config.toml
encoder_arch = "repvgg"
model = "contrastive image-text model"
dataset = "made-up ball-and-stick molecule models"
train_examples = 97500
image_size = 64
crop_scale_min = 1
horizontal_flip = true
translate = 0.12
tokenizer = "word"
vocab_size = 32
loss = "softmax"
embed_dim = 256
encoder_norm = "batchnorm"
encoder_activation = "relu"
encoder_depths = [2, 4, 2]
encoder_kernel_size = 3
encoder_stem = "single"
encoder_widths = [64, 96, 144]
text_encoder_causal = true
text_encoder_width = 128
text_encoder_layers = 6
text_encoder_norm = "rmsnorm"
text_encoder_norm_position = "pre"
text_encoder_activation = "gelu"
text_encoder_mlp_ratio = 6
text_encoder_head_dim = 64
text_encoder_fused_qkv = true
text_encoder_bias = "all"
text_encoder_qk_norm = true
text_encoder_parallel_block = true
text_encoder_inner_norm = false
text_encoder_positions = "learned"
init = "kaiming_normal"
residual_init = "none"
optimizer = "muon"
muon_scale = "match_rms_adamw"
learning_rate = 0.0056
momentum = 0.95
nesterov = true
orthogonalizer = "newton_schulz_5"
adamw_lr_other_params = 0.0026
gradient_noise = 0.1
ema_decay = 0.995
max_steps = 8700
batch_size = 256
epochs = 22.8
lr_schedule = "cosine"
final_lr_fraction = 0.01
warmup_steps = 430
weight_decay = 0.02
adamw_weight_decay_other_params = 0.05
Rows from block 4 of the image encoder of a small contrastive image-text model, named by matrix and row number. Rows with one number belong to one channel. Each number is 500 + 50 x the weight over its row's rms, rounded and kept within 0 to 999. All counts start at 0. Numbers have three digits each.
After each channel's rows are labels from the 100 images, of 14848, where the channel reaches its highest value: "place" is the part of the image that holds the peak; "responds to" is what is common among them. Only what is clearly more common there than usual is listed. The data: made-up ball-and-stick molecule models.
# c3: 3x3 conv (encoder.blocks.4.c3.weight, 96x96x3x3, each kernel summed), inputs 0-95
# c1: pointwise conv (encoder.blocks.4.c1.weight, 96x96x1x1), inputs 0-95

c3.81:413466433479459523494527499465465534527553453460483463391530501548466634631456512490457455549458474522470494447520477395521473487486470457668529522573448423551577529539494496495563513549520523491437479469502478415485452468474521509460486434481376561572557524510558539435478505540497470470
c1.81:477537439568536441419531480496474503485501455535475537474457577367484525550534427531515539400556471515493502460513541496558501503371491485536452468510525546513445421458454585562464503492523488507455558436503485506476499492506504539542491527531226518507524531496494489484501499522518432454
place: centre
responds to: blue ball; balls: twelve

c3.11:505543486473586495502563511502435449473569533490483423485538481486454515481631511564474513515451443586441524417425468438476561570486563516489459535544517452469558482399581529504589471462502543475470428421570598458430462530540446532580581483491509583490407509529492450468398494542514492474
c1.11:383492472484511506448490481451517225481477479563500472450553444517405540483551461551433499420483438441487441523468465453440536559488454461508499519562486482469450452453468498465482494432479499524530462462574472506523488473487445429544533525503489462482479455393420464505479462511518466481
place: centre
responds to: balls: twelve

c3.68:504422550520612496521496625502518444453496442431493466514501608495435496451530455537478515483543475543580508435542467560570555538459496409450394496435520559412524490463522469507480481480477573397460563490469461496629450540522492494459513487496584526498480411545584465544463454520560439528
c1.68:473419513514329436476552613435474482515529477561413416448518519482456474558493525441439466546436528491439503497483524490549493505520481491497563496526510447483555477507465512562475466478505431420448524518304501479585510509522484541404496410552540462589502447492499465499487492536534561495
place: centre; bottom centre
responds to: red ball

c3.42:520542537484463546550434546501469551430408543433530505519433517583524551482504473512498522469450551445486506545480560462541447374518471538511488463422427588409430459483482539526479472460472514522565472402535540479445458468490442510475485524611455547572468556440611390586500582498466528462
c1.42:608498577493527514503483529571477385568531504377413466456503476416548457479509587470470525462460447479467462528512508501454493384440516504528507506580509389566504576487454443472510512521424489471511489492468577523443523461531468440495544466592490460518432434429470458560558475575441583448
place: centre
responds to: balls: twelve

c3.94:408474496491418482531460455412436441563526439542547499513482536457452584496582543477464457479523542428527571456521442452422474472455514486512437541544534473567471398465486597431564528559463457445497457454559475453462456526552501448429518413504493424412522444433445455494464469515475410590
c1.94:480430478436445480498455503468566452521522521468519527478407549470470614541516533572465445518525481489520562516446431495398507341583500517526458537519494474529486469459536568427546591493435442438459476482506430470512528463481523501470497400471468500453505534428460432457458429470469338529
place: middle right; top right
responds to: balls: twelve

c3.52:452475424489564492601552444498493523467548418479541458493600460463463497537568441570525467532523441518471487465419438454547515499524478462503515665520495475375473449513584512530524474509541432453468560551533485505475546477436486452453465592525459496475527527403584573478620496556475497491
c1.52:418489512522515488545497496433499468501581401456487472459464469514526510510477523520484496515443548502527455366521415468500501477489430472515451591583491445228506483503511547519503437545451458504479545522514407495527503516513526513524485494589548472455578519450572510526564506531483470494
place: centre
responds to: balls: twelve; balls: eleven

c3.16:405584452521455475481505394553448450490436545493439509505468533484487456538482466529510494567580535501585458486433525536410505521396522494460498587479474506469556468448587530518459450542453487538566566502489444520450454533491422492630362501479546408524401459457536529514473529523526539565
c1.16:502557431571535414525438387545494518457508606497271507493540542474548536496505474488449489477486471497547419469426523474471472475455436562487489534375445473526438509539513468596464547530535477481504511493524498554460421571530453490482437458504525502399512535491486483524455541498537553520
place: centre
responds to: green ball; balls: twelve

c3.54:500470512570300424497384503490571423521441578514503470528478591550451513470434544464558476474526523437476470553409426463511488492504400528503474481520413469534471402539436458534494451460516485459549468517452405465516485466489578446442524395535497495475519511467465473566490490481493487495
c1.54:520514471418389413499506506404516436502528525433497433434528497514495545450448546462580417491472435499450546445420487484439517480432531480501491477471438510564390388524443536550529488589517440494490365537532491508482454498501534506515536419538490509425551536446517412517466455418462583476
place: middle right
responds to: green ball